Weights of a small sound classifier: 26041 training examples.
Rows from block 2, named by matrix and row number. Rows with one number belong to one attention dimension. Each number is 500 + 25 x the weight over its row's rms, rounded and kept within 0 to 999. All counts start at 0. Numbers have three digits each. After the name is the row's rms in percent of the matrix's.
# q: attention query, key and value (stacked) (model.blocks.2.attn.qkv.weight, 576x192, the q third), inputs 96-143
# k: attention query, key and value (stacked) (model.blocks.2.attn.qkv.weight, 576x192, the k third), inputs 96-143
q.56 148:500497503500515516535525498503500503497497465499500521474500501499501523456535502493499496512496399499412496500461500495536496500529447511581496
k.56 172:514496528499471494548467500502505505465476499505501498472359495498455528459523511497509495505522502501501507480494498500501512492503460458490495
q.57 102:499492508518495529509504523482500480497499500497500499509497402499454549496505461484500500557497488495460490496504495484500507501512545481562500
k.57 127:495501500565502532491472503499502474493446489494497497471476495499524505504434533440527520510496484499506486465496517500500460544496501506442503
q.58 113:515476519494502490501501500500500455496500498492488497564504493502498499502523514536514502501503512480501479496515503495557486501498502500528473
k.58 126:504464567497498468500584503488500500487494493529500509507500500499572498503489448440494501507456503464536500581516506490499526527494489531514496
q.59 153:479509503504494497497512497537499503508510501497500500509509499526494499511528508451500499563500499500500501527586503500488497496473460507490500
k.59 132:503505500497542514552500484505500487500493497498501509499532485504501502502512508493486466507504501492508499473499495522510503528502479489540483
q.60 083:493483479493577516526492459579487506426502504501521512490456518497500499538474588501459504521500491500522503462505499491498494496497494480515504
k.60 095:502510498497527512506501506500488506471501498500503501500556499523499495461495505483492494510465479536501546476532516500557515506595500478503500
q.61 106:500500491498492534499499496518500495498502500499511559496501501499438563500508507498500493500506487500500466548483505501495560499500489496499492
k.61 116:503515487498499492528499501461501494499502501491515510495498433501458543579405498500496505462501500497500500495514495503499514515516517496507482
q.62 125:454519501498538555521508492471498497526499503533500433501492501495520490501504500498510494408495500468500500467475501480499506549463494439500500
k.62 144:504457500500496454503513460498509501494483499499489504500439557530499491496532502500499498494491469513499557502500500492498493532496494504501528
q.63 094:546502498503425437496488504447500460481491497478500500507493500588511499427503485547506518575489504488480503511505499448501565472509500491504494
k.63 091:503498537497552504479485513500492498516489500497500555505487503500500501480489493499523508490506501429524475494475496497474433500468454605491501
q.64 082:503509499485502478469498500500502499501500500497597503482532496505499488527470486501525510504486536462453531500501498494505496497466457467501496
k.64 077:504497494499500482491500501497501492500485508503498500520507499513502500489496505497521532503500521504496488518496498499492500514501502499499496
q.65 071:508442500500542502442499498513571489503495500500500502494505498540491483525512501495500520497467568539501499500462507501493514448397489480500485
k.65 058:500516500500476475506501545409504503500500501497499513544467498491474497498517482504515540509474455474495474500503499501549498517532500320500490
q.66 063:495500444460496502505501509506500500471482496500497482504501583472501430503549504495506515503513499497510545505420499516501524492517500463490500
k.66 075:495500501500514500492500500542499493500500500500500492497500501500500533500499501552500517471500487530500494499500482489508507500478501500513500
q.67 068:502500506499500494516500517500503491491525504500498488504502502499533465497490503503502541518498504493494500504500461477479466500497437604501489
k.67 057:498492495499543507504501499517495500509499498502501498575497500504475568545377497469518508501499513499505500492500502405499500493501527519498500
q.68 139:502509500500487500499501504434504504504500500495498500402503510509505573497571502500505493498500570507501503415520500509552488534517495513506496
k.68 140:509500504497502504514502492525497547503500503477500459484499498464491507491510485546495484504487494499498490487532528497501506516635452495497483
q.69 079:483500499501517502500497486490516496481486500512510483544500512496494502506509476536500496496498493394504499546516504528517627500500461500501503
k.69 067:501481474500503576501457502495500500463502502493480510451504505446503501515499501553500500504498477486500536535495499502485503501500497499527500
q.70 095:499517487498482524521507546492494558537496450501497501485504502482457484499487452500493494500506451567504497511500504496500500502523499500502500
k.70 080:497544467502494439498512494517504493496499494486494500490525495499503505501480490484508503498505516499518551453500500501511569510452514500503510
q.71 165:508479457483499506506500499491484597520500499439500498426504498525498503500501502499497501495513442490502496498499487500497512492536446504507495
k.71 176:524504500508500483495468503498514500503502503509500502499497497501500501506364472491499514460542524506493504492478513500501500479480562456487496
q.72 051:514523540504497519499457502452499484463495538499496525493470490510499501434500477521483500440499560515499490510454500499510506495556510503507500
k.72 045:503501463468499507502504500486481508467501500495525501491498498543487502493524484420498535503502457493503502501499501505478512561536478500499502
q.73 074:539484478496499496499505500500501500475500500504491514507502488486547499499499491521509499478503365573494500529526500496485482492501486525500497
k.73 059:545497496499513359500500494516505499498497496515499515508481482507500475542491499478498466499501425564504502522528491535503485481510522428499500
q.74 073:484499507498509502480497501496554500499504511499500499507495527468507501499492582506525500516499494559474540489527501497392433619500500509570498
k.74 063:500500505499515494495505501497503490546496490512501525505498501533484544500466462471500488480531498547485469462553496500461486506500525502503504
q.75 076:571507501498510523501499501501475618484499494494500495498511470448481494482509470520500509512500509503511499489499505431500525465533568499507504
k.75 074:539472491503501495498507500492500495570500514500498509501517516525479514500427501499500500499495545544503509440501498506506505479497551503501499
q.76 088:513501471504480511489509496500532499499501501538499500512484502439438495498476450500502499409495375504514492509492499482501497491501495518514500
k.76 079:443494494503501434390500500503526493498498500500549500498504518500500504509435533498501500498501464502532508498442501571500490527499519477501517
q.77 105:487500516501500512500505498508500490499500498488501505479424501525498502532501499506544501500499528518470500500546502494500499554464499507520524
k.77 082:487493518498516487498498504496539501516499486496500536500493502485497509467499500467498516571466501499508501492519505500497498498499500519493499
q.78 075:574499497452500500500498497502508500507493428494537500488467495494501512521493469576498568501500504536499482499541551497500511499456469502493504
k.78 058:534514494498537455492492487431500497544496501500509501499502491500478471496502501514497498499500501508499500422499499500500501499496508502499499
q.79 070:497469500468504492488503494548500500493495496538501490488507521569426500505501491503502473500463500418500499473528472506511500501507500509517502
k.79 067:471565494504496504501500500498500499565500500496513490501506505506478500516489498506495512475498508424503500651499500498500457486529498500548502
q.80 123:498501517528523498478498500513500503513503500505502496519500512534483504499492526506498501498506498523500489501493493493501495500497500486496500
k.80 149:499498499490488508541562498442498504501489502568512494512529498530500501494501500522481500514505502521511497535491492506494307486516499489519497
q.81 191:501503502503505493477525500504497387460500504500490497472479495501475499500542525501503558500503500477491448530490501500500500530492497481500494
k.81 199:501496519494507500498498527452482488501488497500499500534504499515573492500500491527471496500499493498499501512485499459501495594367527509494502
q.82 051:510506505500463458500503500501526501510503501500506498494497515520523494486501496494498498546484501498498488506484502499486468481519505493498522
k.82 045:508507508490494514501500488499499497449498500485524498501498500513489571489468506551491499515574492488499469500500499499500508520486500527491500
q.83 091:501565520494501508504500499488495494516498474510501505517495500476531496500498505497498499495485499500499501502499494504495511516495503464493499
k.83 083:603502535496532476500500502598501512495500501479502500492525500493495498456489504505498510505494501505502475499503523501500496497528500533508482
q.84 079:495500499493364505492490500479499483500496500497523495501499503475499499524490499503513556493500499498520502505497503463498516522494493548514488
k.84 069:475508500512494542500495504500500500511502500491502496517496508484543502498499503516508500480496472408478517502489500582497533433491498507500479
q.85 061:476497493500499497490500422521518500499480475502505453502514503499498500486489469529496519500502502499513475456473500467499542500536501503511505
k.85 067:500515500488475490601524504431475518498500493494504487564540476489502515501540493539500512516496532500500462501474501516498457499499502484504500
q.86 059:502498487500499501556566501488500494487516495499499500501494493538499500493500500514533536523492563465501501501473504504506503499467502502511491
k.86 070:501506499502500498468402500502500498493519506495516498452501500491495497491509498519538483500506494501478560414502495486498508500500499519499538
q.87 049:409503529500501507504505500423502500493500408493500496474496487448501520502609546500502502500500474480501499503500515500500498551505490500498500
k.87 058:511501500474502524498499497503499497508501499500474398511510538500485511509502490533505501494495500501500504503504503496502495501496500500480518
q.88 062:500501546504494487485502500470506511559500500504510499500491494496498495495428499476497530488497500547464502514460487500478505500503501536503505
k.88 077:499506499502500542497500513567506489497516488424499500500502495500553502502500501494502487500499498500500384502520517519504478480496496495505499
q.89 054:500500498501506500486510503499512500471504500502515496500498502488500500500486518500483498497500488542516520497499482493499503457445499499494501
k.89 052:514499504500493498524503499537480484500500513501513491499500500464615574505496507510495554357500454481501500501483505500502508479511500505497568
q.90 047:505498491509495509500496512502500499435489532449442494504496411507498501502496488500497484499501501500485499502522515516501563573512509498486503
k.90 054:525486500440488516500500501551499482497521517504503498485500505500499500453509442541504498480501480493489499503548518500495497540499502538483500
q.91 055:502505483501501446503500447519506498512489500500500496495500500531499499500467587501500506506504502501500512499482500492545500499473500487499513
k.91 056:489499499496493500490500500500508507499501497501503507500498499498523516333501501501492497500508500518495500500504503499515406480526507421494494
q.92 088:495500497507509517499504501500504564508497495498506505454495514500500473558511491506501501505512501499499499509501536501502449516521484502500500
k.92 087:500515442473478499500500502499507500493501463500500500492520498501468500488512518478521501556488508499499510470524502496496496497541500414504500
q.93 063:501495500500500499498500485499498500517450500500500330503506497505500483499496483505502499468508481456499509488496500493499502519498481543495485
k.93 068:501462501500499522500506501492499517499493336498500448498494498495500479501501498494517477497500541507498487514507502503501395494500499494499502
q.94 083:490502500473508563500503500500501519506501499501499525501496469488491498487529496502482489505502472480493481458551498462501496494510498494500500
k.94 093:509517506505497478509506487488499502495517496509500481494498505521482487510484370502491492508496567522503501500499502492471486511505498500518496
q.95 048:499498509505498493500498498538480497500499550423499522508476501502505605495514500540514500499501510504516504466505568502505499501471507478502500
k.95 050:498500493552516501500502504500501510508501617501533498510501497519407577499501502498453538499500504530498498495498487500495470553500502504466494
q.96 117:599501500496492501497500491503446482438498485500503494501522493506502514506501500480500492548494510495503503495508511499500494495508500545460510
k.96 109:349500500502507580501502500420484499494506499501499500335495475494503498480499500477500482510500434514500511496502541499500500514497492501504506
q.97 118:532501564498514480498512468503511482546499515500502506485519501501500498501451488501500507491491498491503473496491491472512505481514516498506464
k.97 124:502499501485499509499499500521500495503499479497501500502503500405570478454506501498513505463499497492498492532478512494458503507489537368520500
q.98 082:496488500511512521469489500502501378398500500495498448506501497440496453503498514504498489515479466501502501400507499447490516523494475509543501
k.98 086:500488462509561493496555495456501544468500459505501475492500500493500501453536503488468392500509499494518499500504484514500513562490506490498487
q.99 072:474500509534500496491497499499424492504506497493500482481491467503504491501500501512473501493479500513440500494501499501501500500489510491552520
k.99 059:508502504476579497477496500500506502466437500514482476504557494507442485501498499501499495496498534500501504509464503498500489499538504500518527
q.100 067:496477500501514540498505500529487500500504516505496462495508482493485501522497471454490496467524645524516500487477506487500487545501522497500532
k.100 075:502496500500487505510453504458501501453555443501516560508573499517503500502496504500513436501500492499496500537500468491503462489485507527503510
q.101 072:529513501534516498505499496466500497494501552504500510484482416509501500488502510499506496502498505552502469485504500494500552493507493497478496
k.101 076:506499539481507499499535501521500499503505494478501495473514491495485500463509491524493492542500545500503471518416498496497555493513523499508455
q.102 167:500525502522495527522513509505508498485500495507525497523527497493489467505500505503501500461501498478499491519492494507502510498480486613499501
k.102 198:498506491517499501493506513491491500499500518504500505540541499543493484486510500525505504503500500500499476496501504500485556488506500503511494
q.103 072:499499494505481496499429504505506515496507497506499587492496513500500500550471499495499505500463491513478514497499499526514397514504501508481498
k.103 057:535504491504485499516491498489500513487502499500431498489515499603501500558501501500489499500500501498500496472501466488500501557500499502517503
q.104 075:501497528500482504472502500484499527505499500464500502509504504442539500535520500403501476508504500527506488488500416500496500506495488536565500
k.104 079:512485518499501465500528512467495610502501499496497515500508489493499475498494501507501504521488504502500497498528500506503392511498500483501543
q.105 127:408502501488495495494500500472498517647496494500500503516508528538498582501491506500502520570457494547496497448470501497493506527495487494476495
k.105 147:502506503500485501499462500523510501476495485506499505500503501525508553535500489524542500500498544496502507500488535483493500503507544526513500
q.106 094:504490510500482499502501500467514500511500499455500504499501501499514497495553500461517573601437502482500500497445505498511499502499502506493498
k.106 086:502526503464495499544548500504497504498496520496514579498512499510516502501502501537511502524496501490494494384500525499504479487501496509501494
q.107 147:365498616537502505492502501457504490544502499500514507501501531502498550507504508522500526515495469499448494501500546511498435523474503510500510
k.107 116:559510456497500500531487500580500500489457506449498498499501497606500527505550480500525498502529517487477484469500503479499499499520513538502460
q.108 095:559501500500499494500501508535491500493513500478505487500505499491490489501504480503512499500499500489514500501502501500487500497501491493491504
k.108 072:501496483500477518504510501500495497501500500500516500500492501507514426503556501500499491498511500499495500463502504495495496505495501501494505
q.109 060:478454557536500495502509519471500474456504513503531494505517504484501554502500560451496491497503485502500500323505460501511492487495484415445500
k.109 064:497496498496501494500472501498577501499444501500506500500509498587500494489489500536502503493506498483540500505498501505497491521505500499596462
q.110 084:491507511502498495500501499499501503505484505502498498497507476496500529505484470493457502561464494483471519502446511500506494501497501500504500
k.110 082:486495498475548500497497500451499500503500498496508562495500513530500534502481493495501499503495500495486486494493502477496499515488502483498500
q.111 047:499504491460504509522456500471500587589491502514495572590459508515499500473540503501500492502497500501458498501500500497501520479505480518507496
k.111 055:523525499495484466487500499581501480530504491501500496503498531514511500516481470510475508500479506524458539496463499485501498500511499498480500
q.112 084:502497503495497497500505502610498496494507497512490511503449462484506500497495501517509500499515532584508532497502505502500497499502510458488500
k.112 128:497427508495500524498501438438484517511511473489500500506500500500500496511465479648501499505509528513474500502501495492500500505488528578489500
q.113 091:501500500499501473501499497503500502489501487521501502502469494507505494500505486508502496422501488499502506485512490539494495503501500499500484
k.113 127:502498526500512522497493502500498500489499505520500497510503500477533512499481497517497488493496558521500496506500485508501505499503489498528484
q.114 103:493494506523500499495486500506499520470499497536497501497483533503507502511482494484504498559503540526500513477499491501521502475503492511447503
k.114 119:493450501494500492500483497486516489521499501534501487501501499501500480507509507405496491499505488491490413572458498500496502508504473511499501
q.115 137:464504517484500525492492485487502514475501501493497504502497502495447479499500492509496499517549483458499496494500475494503495502458481413498504
k.115 195:500484524505480501481505494482500494519515487512484542494478514500497500504495470600500495455507484522498498500483499505501497467523512508509525
q.116 082:499526457519505501505501502546500425497500501513467500500441506529488508507495451493500504512455509499523502498539489516501501498487501483499492
k.116 113:495500496496509508528505501493506498472507500521482500500456476502485504501497545481501518516493494455502482500499503513501497493521497459485529
q.117 075:473501513502500505508353495550503499497500506501489501521478497547501502508498504493502500510501509517534503497486492505500497468481515500497501
k.117 087:493500516509511493501498499499558500501469490512502500498491500500487499537502492465500494494504513499508454492497448500446499415490476498499536
q.118 059:533490440562500500498533500454498500542608444477498502479500497523513528518400510446498501537498489452499558499497504485496474501555537499507524
k.118 073:547517501494500503501507528505482499493451501481501501497485469472519502505491537483492501503409494501500509519502499457470499523492496500421500
q.119 061:445499497498454472493492463485522495486502507501497500511561500465492488490501496512513497493502511503496503477460504569498633495516498498500500
k.119 078:511485506501494502493514487498501488498500540484480482563498502501502513469497403493445500481500473498482474498512601492535506537497499519588532
q.120 146:533495498500508509542506500503488504485491500513488492498471493506499500518499506477507501500503482510488480500498507488505500496502491517508510
k.120 150:495500500496543501498500498477490501467525495510544486534506466500502496490570516493499497498503498502495498505500509535557510588375503511500492
q.121 072:503501460488499500525536511501511505526498496496522530500499500500500597495496506503474511500498417500501496490502502498500506500529500502489573
k.121 081:503496509588500503492513501524500497561500500523500459499500492478494491500495499431495501499501500466501502486499500501484550519498500504490475
q.122 079:509501538498509499502489497545498495496441501518500499554507432503502505500489548513500499503499470422522499500492502515495500560473491470455502
k.122 102:497500508542504497511498500470484511499521502522453514502494498501515502503496499491501502480577499477544527472566499595500498472538504506495555
q.123 139:431500476491500541517499514494549515547505500499498498451498502490515490502505526529513501527494500496496499470491538498502501500505493507510496
k.123 170:497500499499486504503508500590553488510464501469500478488506516499388601499539488528494444543492522500501510494496513503463449514490507480497568
q.124 090:484507499502507528486499501588499499393501500502515496501562500501463500500502498503454496454501498523493499514564480528512466503505511476500499
k.124 127:494483488565499504492481500473487506464490552502496538518499494509497519472500500522499519484498500498499506511522465541499565469500499514511445
q.125 189:500506501508498568501498499457500500494494525491530503501500486523500533512496500499501500530491499491502551500500497499509510510498520581501499
k.125 237:524516479487526499513528500433508497498496500507507477500505534503493498515498499401498501491537503497507510501495500504489487544540500485477499
q.126 104:504414544549499489500497503500500500488500497513501501508504500496498485504533500491504537478503506500499461488496501469502513502513500489493501
k.126 114:501508503501499502500506500493516502496481492498505433494488488497527505551501473530496610500500499497501483488516498484523519499485505518501502
q.127 077:456514454506519554458484501498512477510509500513500498501481492503536493500511457502506498537500500499532508489496499533499521500507428503507500
k.127 075:507500457414549500520516478505501520474497500516500487502489493498499498500503495499473495523498482500500435520545500485501497531544511469500522
q.128 117:495503500510481500527507505504496521477501498458504532455508501486492499523504497522552495470504567514500462488500505526502500500525521506504494
k.128 097:528502499501515531543523501502519495525515500512471515435507450514471526483534498464493508500577500499499425491500506503509518500555499466525431
q.129 111:497520525497515508500500511553500459501498493519496521506501487496508492498506433548499495482500622397500501492500472500501503499504489500498507
k.129 099:481512483475516501499494499504532490516496489498496499502492505495484492501493501469508498534493566509495483518491482519500497491499500439500491
q.130 097:501512466500536528527553494494499436554497495505497500502465468500457505500503502517496508488480535455484501501486505498506447508486498494500492
k.130 098:518502446493500504525502500556519548598500489504504493514501505512503515509494501493468503515479586500499496470501498456500455491501499489500500
q.131 106:512495518452502519502501497492555508466498506504438500491498503492522496443501494518489492492490511486491441456501498503503492529518540515481501
k.131 081:498523500489509497496500509547499493493490481501514508499457499521468504392496485490496503500528499497492485503501499500496503499514488500467500
q.132 108:460500531487510492503479499512504498502500500502500498489500510490489528493501504508489490573500491531503502500505498500499437501519538507484504
k.132 089:542505454503500430510520504496499487483501501504498487487526616505457501504556481496481499501499440502498501541450507500512506502503500510486497
q.133 183:490522480505498513513501501501505495493509500495500496507517503423468493496500478506497451485500494476501495498502500638500501489498466533499506
k.133 121:500489492501463556503480497498497496489508482505500501489502427532505502500458487499497499507500501416500508507481512505516513502436473499523500
q.134 084:483518498500505501516549509500495576497500492500498500619502550498503535500623496562489500525496504516508501496512499505508441489516503476495529
k.134 081:490500533500500508495510500421457504501552487503501500481500558526473526486501497474499501504491497516500497499508516500502498499461500552510500
q.135 102:521465493515497526467517500480498461500499507455502497501517488494500501507499500480447480445481442553500503484482507515473500499482507485557511
k.135 088:501474460513502511506506496526432497482498501499496498482502470509501422500518489487447521524499524518505505537498493495512489481500513495500500
q.136 145:492497500450496500509498518483519503489497500500479494501483481451537440500530504506486489491498503493500499460485499519499496509537523500506500
k.136 126:520497505516492508497491516447520483529494497488501501551506505525492500497511563578500597536500491417515475483501494510521500503506523533470505
q.137 141:507508424485499487514500501481520517459500501502499498500495464498493463500484503498526489492507527502498497496501503500497497507484413499470473
k.137 129:445499511502474526475500494513502509498502500500499499488480494497502496498489499512497499516496496462502539459520497502503492502516505500504501
q.138 093:463500513486522512511559506489507513499440466467500500496502447477490499499473500449501499536478497511499499499501507483500520498511425501489495
k.138 083:484501500506504500499480493501499498602484503519500487499508465612499471510508504512504502489500497484499501488500501498513511502523518516508482
q.139 099:510489470497505478479477496510510509508496501513501501504503498602501500557497516504470513494511497502500505533488556511498499545500497503513417
k.139 081:480503503500537468490507483497491554352491572519500498508500556496503487497533482499496464501502515532484489497499505497501447501506494472495512
q.140 128:500500514501505491507492500506501477497486491491499500499539497513500499515492502501503556507500500489499501492433498486493504499509500519486500
k.140 103:500500500492559536493499503558455514500475500481500500534499527500513495496496478514496499500493551487499500504420498525504501443505491495499500
q.141 094:518499490501504504500513496512502527534535500533515500493524491361516516539465486477501483496474462514504500496518500555502484524483492502518504
k.141 088:504494452505510497501510497495494488537491521517496515517508490489503494436513503507503498514509522491489570541499457442499501523485520493521497
q.142 132:528491487498496549493508488506513476497497523503501480490505404581506502500496495522500487511500503417502480501493537485488507378508504494418504
k.142 116:501458500518548569520498492504499505473491494496500500502458484463555507504526546495502506526501464492489500503502499508500493505506452517508499
q.143 108:500514478510500472489530517507501519520497500503506495510505510495501502501488498505500500524500498480504497514540499498475500468446500540478460
k.143 102:526500449497503507485502500510492515514499502524478487500506500507501495501497497501504499530506468501500476501520503497507498497501479504501497
q.144 137:500500535498436532500484504473471495460500518514500501484505503509519513466518502492454501493500500497498597480500499499498511540526500504488500
k.144 124:502529489498499512484508496495495515519497492447498494552500501580488493502492457507488539502503503502487493486517532490500499468493506487497495
q.145 117:488498499498503493507489508471525511543581456487500496520432517529522494491461528521500490503498523488502460576500500500516536480456499602517501
k.145 097:512507509502500475511499501556474538475504500498500503497510496505544466491496503499517508508500502579500500487518498498499529538501514479597519
q.146 197:489502420500468510526550500504525506489506497500506499479471486502500497498528500483495500498500506501502479498501487502500542491564480489473502
k.146 160:497562510486500476512500500504480501501503573498500529544599498500500481500587512502508494499500492507501548500509494504497495499555503489484502
q.147 120:437495533505514500506502530505499571506500524513476500518527511461514529491512417500502502508428513486494492514484521496500499503502500503496497
k.147 100:498494541549502529500494499528502498516504502521514508523449505441500494517502555524505511460545497469527501501496500510500505498499498453425500
q.148 129:500541500500525508506497505499480499485499497606507496499519474497443485499500491499495517495533515457503502443508505469519499510513522514503500
k.148 098:500534504501497503500529500450535498488499499448500500479488499543500498517487532614503493535506499508490500507508418499443503506443503506450504
q.149 117:537521522512503515499504500500496488505496505505508502499502507511632491498529489420509490495499500502504587512522501499493509526481494493499501
k.149 108:466533500502470498501503500500505476499500496468498500551496500500497490495510499458483506501544501500503500533494495500499490501512500492491505
q.150 177:496499501502491510514399480493500504475494502540499500563473478498499499494517502542487497509596497501497496494501513499510514496473531514503500
k.150 133:474514511513488504496499464495513495500502499482499501493436505636513481499500502528499511499506515509488494500528501502496497490510561498514502
q.151 118:500509503496508504491501499498508486483500497524473500429519498465504500531480473502542493488499504453477505499485518482500489516490501487519514
k.151 095:504493499476506512500509496514491516538498495513511494502500499513499522522487455507509505473513415491527553490494500544498479413528464499443514
q.152 129:462504508496506508506526511483499499555500500497489507498497501491471507486476434513536493516496493515475433552494501500501517498517485517457528
k.152 097:585497508503499488497473500506500530499500501490473463515500496502486480494485505524501482449495502483528499497490503438500501513503495504548501
q.153 142:501501503482499491499555510547512491510477473496500499509507479517507525469482477496500494611503484571506500492543486503479503492504456534500484
k.153 126:500501512501506514492500500483500528496501499494500499506506502423508424512502501501501494485490510501504503500505501500573426502500492408511498
q.154 097:502558507543498464490482480537503460513459499500524497468494503510511495501501521483493491505503484495513498500509403506474458510449500501501523
k.154 080:494522503499483531497500486496509490503514500550497504523476500503491451484521490494500500497510554553496490532501521499499489489504495511500512
q.155 120:468499457515500490507500491529521495515503502500453505543490504504489490498512511490498496591523582500502525473516481490476495487613497507496491
k.155 113:499510542499501487499504499477488522500566498497524500505529490529499500487501503501500500489517502501527409517499480501499493486507501492522468
q.156 167:534499386504501426500524500493508515501528501499502488451500500505500486500505495504494503493493541546500489501506496448496502506491444490510501
k.156 163:494492493455501479444500500497499501502522505501501506497503499443484501499502500493498496537482503528500517500447513496501498537494527480499500
q.157 136:495529485491493520506496500503519547517497501501499503574505495504490497500610500504478511504500499510496496396501493503467496486480476498510500
k.157 120:497503500500497561562488493500500505508512495502487500500503580481501497516524506513553497500491530477473492509493484520495494544513513550500495
q.158 108:422482479503439456499508500502491502514512495480493522608502498497484494486500499502582494491497424501485501542447517501501502509550497505499486
k.158 093:515499427536501497475500499503498500514502503499503524499508457462492500494500500500496441487447503503521475499521501477507496521489512498501433
q.159 130:501501494508488521501501498552489498495531500513494513439550441474500471586510504544509472493522516502503499475499501478500504519493547501500433
k.159 102:496496487482499564500500497541466436496490511544499500501496494478501475496495485502446497494500475480521494496495511493565434446487464516500499
q.160 059:483501495558490500491497502540500525493500500509500499500487482494498463505492501550495570501480499497499494501487484522501493549485485499480492
k.160 047:494568522501517508501502501517500536483481463521436499578480497571490535497503528510500501462492493524500509504502485512507493500502511473497466
q.161 085:504548515500503499476507505544499502526492545460500503483509543497500549529500487519506497507509499476500500499500488494500502483472513496500496
k.161 055:498497518505499522505500494552488493493497502511503502511504474503500473546526469499511504489502505486500492485510507500495509496554501494494500
q.162 081:531488542559502500530485500505504564443485488496510550502473451491499487509500497507509498501497449480501508503519500511498505499486506500475499
k.162 070:490520513519499497500502488497504491569494483469500495483444498477498527518535501492471506456502476476500488466500501510503494506535498502505512
q.163 084:506501498504512500501501462504529495501500441499500500497499476479566505481500479501501485500500494501496486510500502479507510472507498499497479
k.163 061:521480540499499487489482500492479473584518500485499504557536506491501493509497495505494520513500498506495497504571493499500573514319496502542514
q.164 052:474508495501522499500476493577499509531506533499573500506500493501520500475487500505477505489497568526496541503500498505500501511521505501498501
k.164 040:522489504456500490510468539500499523496531500500472478501501500501499494438509522452513486501493503518499504501417507499484500350498515499495389
q.165 048:487500485495507509502447483493503500533476516489500501507507488490499502494507495536475504503494520512501507499501501499515499500495483506498500
k.165 037:500502528517497501482502466500499489408497496514499504486487489500524498521495482518459594438505480507494500544501499499488500505532499499501496
q.166 086:515506504496498506501499507499500509534500506501498446504493486658496480501520500502519496493501489495500500501501517497504532484525465498536501
k.166 075:554495500501502427494480507502498539488500495488506500498572500496507494512476512501495493478492501504500474503499500472493504533460474500506486
q.167 068:498554511517513455496500501484495568510503493512499520501494519364500498485492461500499485495500485483499470500500486489523482501494495507490501
k.167 057:466500541455496503505500500501504491504511496528500520622502501513500490499440500502500499500499499546500511545501510500497500485472548531487508
q.168 072:500497460493500500498501498501495492500500500465514499505492502488502496498497487516500499500500457458597485485616482491495478500518490432511506
k.168 072:484503527500500502499500496481505493500492500611500522498493507487502519480538483505389437511499498501496490498498498500502463494488500448509496
q.169 097:499500501507525500482500502531495501565501523500509480499514507519500531500499519501501509510508500485508476503462574494513499513489483496478498
k.169 070:583566547502500536501502501566537502403502464472500515584479480499485466511430494507509484494500504495513470536509499493492519473498517494487490
q.170 085:499478498500512501499500504517502437493508506493490501483500500647500500500494500500500526526495485545508497489501501500499476501510507505506493
k.170 079:499495485500499339513511497503500561447490503461499495496554502489505498448495535495500504504512503500500483505439502503500510513492494501499492
q.171 075:511498501501516432494497500491502461509497543500500502459498502504500463500513515494495503498515460500499484534499497500514498521492487505511505
k.171 078:499503510512497499500501500482507501424500500498526498420500506503516498479505455537456500487506498495500498624529500497499516527517463489539497
q.172 134:518499515500502440504500461502499500517500493530500499495502501499459499504520500503510477500498501442505507505508503504518493495436500499496503
k.172 140:500500540489486546466498496497499489536507501500480477590500497471502500461497493500500473503503498484501503519500492497513515515500495508460496
q.173 061:483498410497505505499559500499462379502496583497500507499500568419500500493552502506501506573516497459472472556491483498492502504500491524501521
k.173 055:436503497508502386501508486508503468486488500504496496468501493501500499500500494504461500477500417488499500500497500500502481527499499460510497
q.174 112:503499500502497492486503433499505673561505484500513490492496439502493493463497499517510505481501534485500534499491497501499501485498483507504500
k.174 114:516498526498500574508502511534473506554505510497502455535432497500490447488504588463505457503484474521494499500557502500495483490472463503458500
q.175 093:537499484500483511498468502500533436414487565532499473499444555495500519502498501502492500486497501509500463489488498502532455493509481525501496
k.175 091:500494480517514479497509489483504432452496500508499489408507523540513501493528501519482617501503510504493499437438498517501500513508500495503500
q.176 050:501495506510496532499498505504502494458500500557501495500526493477409503504485550541499499492500461509500514500491476501501500504506496500498477
k.176 057:489504501500489512499500540500495501505505534500499500504498500498502534499534458502505547477501472527503500517505513500498497512496501447501497
q.177 062:497500500524511518545499500500499469479500497499488494495500491350482500500500542500502508500509503510500502499483500494503498501498498500496501
k.177 052:500496539503503494502500509474512514631457464502497482488491506498502501522506500502501489490495506465495502523481471495487398498487486502493494
q.178 074:500498492457493501486485509482500500491500500500500450500497502514499497536514501499489502496498505524496500500501500503502502418505500511500500
k.178 058:500501505500490486481499488495497539510500499463500498675467515471499503505522512526500480548489498499515486504516516499500516593506500578497508
q.179 077:487501498545508501491492500499517495499493500425483477558505511495502499499497505470504510499501503501534537448490575495504500548500450460490500
k.179 083:489472510580483503519453515507500528524509500499500536491432500548488496500466500425500490501501500496501498490548505500499521493503499500500500
q.180 048:501500621486503500494500499489568506513499474500508501490500478511500495500500502503500499490499495432500492497499499498499500499501500502500504
k.180 044:500464505519517374500541500501498505500505466550500535507486493505469532520489498500474500515501491500493493500500499506499509498499500566463500